Weights of a small image captioner.
Model: encoder moe soft, decoder layers 8.
Training: muon at rate 0.0015, batches of 64.
Data: trained on rendered made-up planets, 195000 training examples, 1.8 epochs.
Rows from block 7 of the image encoder of a small image captioner, named by matrix and row number. Rows with one number within an expert belong to one neuron, the router's apart. Each number is 128 + 32 x the weight over its row's rms, rounded and kept within 0 to 255. All counts start at 0. Numbers have three digits each. After the name is the row's rms in percent of the matrix's.
Before each expert's rows are labels from the 100 images, of 14976, where the router gives the expert most weight on average: "peak at" is the part of the image that holds the peak; "peak on" is the class under the peak. Only what is clearly more common there than usual is listed. The data: rendered made-up planets.
# router: slot weights (encoder.blocks.7.mlp.router.weight, 8x128, trained with AdamW), inputs 0-127
# up: expert up (encoder.blocks.7.mlp.up, 8x64x128), inputs 0-127
# down: expert down (encoder.blocks.7.mlp.down, 8x128x64, transposed), outputs 0-127

# expert 0
peak at: centre; top centre
peak on: planet
router.0 083:083102122160065130070180089154129114140131103131154161125135086077085162094181082151201075077132122116107082125148080131084136179108164188131106167176164088073160083135077156141086081117092105146142182131104145169154154123147110173079125097086107143073129124096124112098094155098144131153124072096162149139146084128159090111134120143135120106142187130136093099136073098088122159132156
up.2 098:040098162187185116116121158059114098119129076101107105096070139102158106178164136127116101085163126157152132114112157099128087110158108144130155125107131158067055111136053111094146108147162136091110137108152149104115147139126133147131143125112097157093125136085130132104118156032168139129122133105105089084126159137161157133125145093111085126141137070129134136175138119086069250138146
down.2 093:164137113063084179107091074147135141132114155128107148164200142122086131159108151108174138134099097171118096123105079127170128123112145155088116129161115097137177214134189143156092153125101129207152123089121088156101150167115123120107119181128144093160136101175139082110114083152123119128151123134137121189141147160177089077161118148131149170174100178116113115096094164177118033080157
up.3 111:123136176139070108176107119109138194117118095098093081180110138146123134129120185112142154114177180137109143065117181126111135089111090123151158056143077130171097116089115113112165068160133134106114161087126144058136097147119066137160164142095211082151110120137125182124121053144110069146141134143090139108181120134115164189093082110111149129090167154068125151115130112098127097114105
down.3 109:145104090122156143132161149137106064168107155081098144079111152107140163120107140129138125112128114116090135148167091149114073172126109118091109157112143127055182128146101090137100143093140115180132114142066157121073173139134225142086058128123089121073096102152120140146135149121166157150103169150170155128110107142087099060151167178127121182206086114181115095164142181165121136088168
up.4 105:078121096129108075101108132137174101095133157096137091150111071120165101155099116108085153142068118102151050192106098117104120112157134137077178191085043170066132126103139112130145139142090110129087114163072105134073117120137158117135151208158117120126093141146174141112108135109121139157047120131148203130132093107155113122121160110089166117169119156112108051103153102161138154123094
down.4 107:154119138125122162132137167103081222140129132196150141135145166093120051118134125148159135107162179144075174089091153138146120151100103143072083107108179132092144132166137117115136152121140149139166085057176146126097098090132084118109108082102080107178156115149110097164088131155196130102155101064125105148098198140100125149148158160179119110161104062146172182133102147143130121148086
up.5 077:165081125100152140147152202168105131084189176136124134130097115049050180158113103137146148085082167170130104114110114058161156146100130116165145163115158095130104132119127033186164134143083124107098087104167133165115156171137112134143145141136164088128119139121102123123136103086188165157172103154079138098148087143104101151076118166124160125122077115141109087126154203129131103123086
down.5 079:116134161120097166093097079063140124176097132106162104116186159221121108174152156120122149118172082127119102186150152194095096088172046131093151135146114154129132115129107136069145116096125213142156164152126120166150136070094145137114162083152119119147129127162123119167118136141132103137079154133131154180158160082110149054150140109161068105154190148116138157090100068124143132123141
up.6 103:148137098166179107154135118136128086098111155091130141143124095168135169104093171095141117110112113129082077147143090163134165185142144078113134134123119129109141162138193121140157133171150094130130077134086123169079168070074147139136140199068152155094087088149098142141137177198088083194171175148117160040091161129092155116103129101152061150126157113164114123122178117110106135176122
down.6 101:151115134162068159102145140093165161174117080113144090118115149108134070111109111126109158131100136064170171097089197087146129074085076134136165108186132080138147120091120180114084172125173142146157136095144134166152082119162129090042132100191110097142140163108107120112166107036155149103091071104150151186132072122150082104134105159123118146145133117145140124142086149102130145083160

# expert 4
peak at: bottom centre
peak on: planet
router.4 097:068086098099106097099110117145165096119116173176176142100088118144181053109149077069122221143160068103074124143127106128187103112149178136112110178099159115089110123130143175088082098133159153104122130129093116148161122142185179103134157142161081125149151095152100177094137161129101117090148151123108102184150100136143137117126156075163089148139156172146127104136047168165129122150140
up.2 097:115149130142140100159144115122088149138111156151143132090131158123133135124122166137132091168150120118112129124182106222114155093090193163102146102105136174145161121159108133146131166119080064161069127162113144164111120078120166153122114189076127109126102093119123183025149201166159114208153167127168089124159138138121165067086081171134077156116128110127164102151133167134102118082164
down.2 105:156109101117149136081110072095120157113181175118111127125106143148131136107136075083125123157139100155106211106100103059129101133136087140106047131110161097112180155105178150140072090135160134154156123109166132129117131216182107143134097032101147095104138109158130101183113106092142125156141138137115139134133186190175107109132127087135133210137169149120127200110134120119159109113174
up.3 094:061177158130163175139115187143031170108190181152163100122133127140078137144099098093105069163078156140132122105150123070156097176109142091144130134105148152155121158093106124154118115064131112182148133102141114141136066147111170133099118167134091136076105133118124123132180055148160096162170123105183124094107138102153135140138082122122097157185142075121115167167140163189137172149116
down.3 088:132075095092080080107163129167175106139076083073141156132089090083227165107113139143071157114155115084142153148103171125097157121167151133122192095100086060142130157167143194141128101158167196130117137155154174155103150142132064127085157104092170144125198163118132147140104103109091152108135144177101141157106119118080102103114143112124138171126130127161130120088137084105112118104178
up.4 114:094146108088177095170107127213062111185172095149147078136131116099177174118188132140086098128146134033117165153098153135159125149131095140111124146167182149147164100140073113171134209159111112113111089159156137105121135163138132114125124094123117067157087129133096164085113171118143148145124154176159080095129072161103190095079144134120166146114145097163127095139109124167156114087116
down.4 117:164169122132087121100117132120200157128076176082114167094096180111162140120057125120132115147137090208149100125147088127089123096106133097154136076148162117130141116081167126122087100168121146162074197093123099173181068155121128185127141155179122107117127125141156083172178102174117137143142110135093166141174149156111086135124092111108163108108086163096094141155145111067116073147195
up.5 112:120141083122098146117133150132127138090160107121127136148108152102042182082131164160088076160111115199164129157151123148170135138153143114116155145141144126111173085153135166095179105089142069138052153108173149149113068105099075117167117173100116186117054124111118117118096102131140162148087179087150133143163117075135137151147100158124133175168129052109094202100188165133112099111123
down.5 124:134195128116121097126118125165092093168117165150105131124121107157190112130130151066164180099137173066145147105075061208106130127152129139082126143125106136143187191139115127177096147147118185114105082177090097157143123125123188144120140113132115056122160152140126141091134135109103125197169167171153163082104173165152116106127101079142123096111159192102164125169107106145109125053149
up.6 097:070145117126114152128133125121112149190140185112104113078178186123078107126132099134103142132095134161151064120099151092114115103112090177095160089128111185068156144118093124201129150091130116154140159099126133085136195061169184113109137136140097126172078118162160080132112135126137156161171053133158089103116126154070117122144152154138132210071158110161174160151106154175117133097101
down.6 090:160131135120203091136160100141089101080167049151143127131053083097135155153181123112146142166192150080171148139121104123120124213131144109177097120113153094166106105114139156089113114156123177129132109148147105157119071179116088139112164096053136161108191113103106106113148076132149153113112200139065165188153113114155109150127135153095107090136134137077088107082104131140158127129157

# expert 1
peak at: middle left
peak on: ring
router.1 125:090053158148130153118077150112193100114165163148129121106076105111144171125095167109111143157072134133091115165109061112144095174089074117087138144155095139115096090088153064069168137155096160073140132069176144151126170179099153099159181127160076147095172090120139142151146154137166096132139138135148160175092119163117121194136174123137187077173108156155127134106152147144099113147142
up.2 124:133175117083083092140116091145110102111148099131151147157138142125164111060137135133147080094131056094183119087141074132131113126136107143140104077141130146156114111124118127166104110119140079167115167121093104088165103080122198120161124138173127149097087156124096089163120099199112073152127093091137070131153140124121216089138104176097162147155092206121156128106145119176200106059103
down.2 122:167101144128152130059141129164110140142117105137102138123035126118142195107083095048113200157098141155129199150127126116181129120122128097072147149147158096092166152066140195100136126107148148118120124156191122153129138162108163112128179099081114141122145125126129177110148166119092197116114173128121155079103130148162131138123124074219123145090074096171157111144120121111113151186137
up.3 084:160129176146090124161110177137145145096182084173194081119147166156082154104123122136124133061144157142075079140154160128134107132156135098150145167129154145168169185135109119090099127084113176095161127131090073163136150084163101096135144094089114126091111108175085102135146111143103097113111156165149080152121159152166213108163043187072109171103186113156122128106109139144177145117131
down.3 082:105119125141136073070117106100116098136101145103097167133130120137177111119108137131139157080124105115113166086098070145120142108093128124123125080119127112151111075088126184137151095204171115165128079097212163091161146202147129178128083113146209122135133151173144180115139153146104088192175126092126156173164132157122096133111137132167117098159079132090151157184130181146085132102201
up.4 090:066104170161102113102101153125141137098134155194165123149122186152156124140166135105125149106177110111152174124106150129102046092158160134130115063143095132119105139131093123133121102056107140059105141149101132185169156102130123126096133086121171175079168121137193136142127143137096175099098098133109151148159093123095051173185122129186078195097123134078138125117166117144138167151061
down.4 086:208135114111187116133147146112138134161097137076153112107129104096076159167072121142074151144100133095135088144145108129147176115113130126152136163149112132125141127134155143121148180209132155160136111094171157044075102170156133165157189185131097097155132127150078145150139090088124066156109129117142133114125115116151193129087112129114154020131122108117138104165089092100139077172194
up.5 091:169078130147125087175154153110134113129190202101139112112084099131120193118111084170154112114154165111079136083091133154125177132135095157139155121067123140170187158193144132138138126140087066133120140142151124116121141121089126127139161177106140087144131081124105076104069133168148066203159160169119079099110079199115126072091116162092146065135155114104140169105119112128148097096144
down.5 095:079164102142117220149103116194197113131088081081148143160169152089132097109139105061125145094129167094073193177155186130121094140163155144162112139187153141088127116109077185112075136130190139111139135113074148171090104126153093108108133158135174141113075143159157128143173143102124185129076122110177157153129137091144189118128117100153121159108131157133121147106140112141128170179142
up.6 087:142174154158150132154153170177113101137139104097073201158144103140119110090191131099162014115146140097123161148121153112084143083140113135149136077144113140114111087130117148168130103112166141127138188131113126060122122104141170166174042161135107113124059177093150105131065150139165132137139082090079170129127092156129149134152134147144144128114149129101176159058134103123107182069137
down.6 093:150109099124136135051141128123110104159072146192131060107066111115185118115118140084138154129121083138115088145124089120153098147159109083138100209141155144097110134118171176120103146084130159194102134189097109218190119099093123109119202131151069145106148094176105137115094107143106112120092159108148148108098091102088152113126138161106112163123111086141051092143102107108135087163124

# expert 5
peak at: bottom left; bottom centre
peak on: planet
router.5 078:130102157061084098102056146133094189124166085168136088084158104133143148159136116090098112184121170146096091136193094124099097152152121124122143133115076105157084100081180109182071065126149162069141076132153095128159139160153114122142181189154166165113162151134115083162112152105147119087146086141167102142153097097133085118175165118162144127115104123142103095091130161149068081142103
up.2 103:142142112090118137133123156150155158152111132172103124110160176116144170108083137142119146113103162139097149084122127173157148151105042146045106175061167117096116201150142180109087154152127137143156112120175103150122111095166129116145100156133139120145131063190086159120132092172125070107130139150156061090170162107149165130171084129128182132167169060153115129170053129117111103141078
down.2 101:127115151148157123112151122128100082136104165146125089124094112136099145106161096111156085160149114122172119191116118128092153102130203127145153078201107140163140045136169162165171139117137105111135118109083147121134165141124097163094133136106124123084107184141232146143088173080100188179143166106118199170128143103128092142118127153166079155139082167126077132113152133124181206112157
up.3 105:188116069149130097117110084126133175135158109178166145114188147094145188095125116110134181097126120154112130136153076076119150125124067114158098130085092134163121161132144111157118149209044143114087092098151170092124146134158114119124143115110167099150128100142142107101151155122072055162146078174165109116120113201144107083075133186139142172132178137133162070121091123079104092134147
down.3 099:057142177152117131110152133112151130146086167084144106107083125123087135140155127148098070141134134076128141151125141165145120110153156162086159093214121153112144115119128163100183133067157155121154187150129131129132158172132129158097127151147135180144134124138197128154141103101178219138076174081133091169123102089132133219098133101125135126185136138115101190096155158198154176125091
up.4 096:135129137160113139080156144142119149108120131163120136151084107176073100122170094084113124132166103130217105145096121069118140172152116198114154089116111105154096133194120131164087114140120134145191130106133124144106086099152067140131132107117033166105153119158116097141201092080161202123136118109109114159152192143158164106146107136146160126089123081143123141149124090140178227128127
down.4 092:185085121110168120115126144175118101147133113070143129125141129085169160137088188192100125130102150121143129069116163172141169122097138076127113128128129177109142090127145089080217149149118146092076095125125095129121148154125174129119130166182168073143120115117140146076053132174110060113087076120132139102068074101107082113112123111092086139161120152090138091153134153148067069125169
up.5 126:086210107102091111174109168128145122109119084125180099182147144101104156132126135202085095101155097137163177109150129176082151165171132113163159149086099135158210087163121084188136108146130114150076123156117145144159104124125125106159077066116135125107124177117164098098105128141074159164111089140154112176122125068117137098103090148169172123116110145178122133107177139176172067156148
down.5 109:112115150116129158163142121141140172143135177128084098176101126147104119141121103049146187100118183135073132121098125158106099077113133120117073065159139145131135144112151141105104197164181131095146121128143142137080077166114128167151133161113167083173149078138103122130173124107121110143195174121185128047122148156140061140137134118117099179112136081090146067080097102036103127132152
up.6 085:157087131176059202106169099124150106106155103100153152139134057152123128162107155154112103108153111166163115117129148148106122124085115199146091180157080063143151084184122113140112085124139147134160127130137137117110116147161148134053142140115079150115160133140110087099101069108193163094176140139089163131178085109132169075124075192108123166150161092100139155146105094119149114049144
down.6 087:100147122069152127103085165152131152130127106130146044145102172113169125170177151148167130164144097165123136113128074165119124186171177095108167099072113183118133126104138128148097191092093110128066109149201105109157110120090099110168093179149120146154069145121142157119168129153084097199087127104171108080066102139143088130146147069139115089113140136144088083136125189126102138144163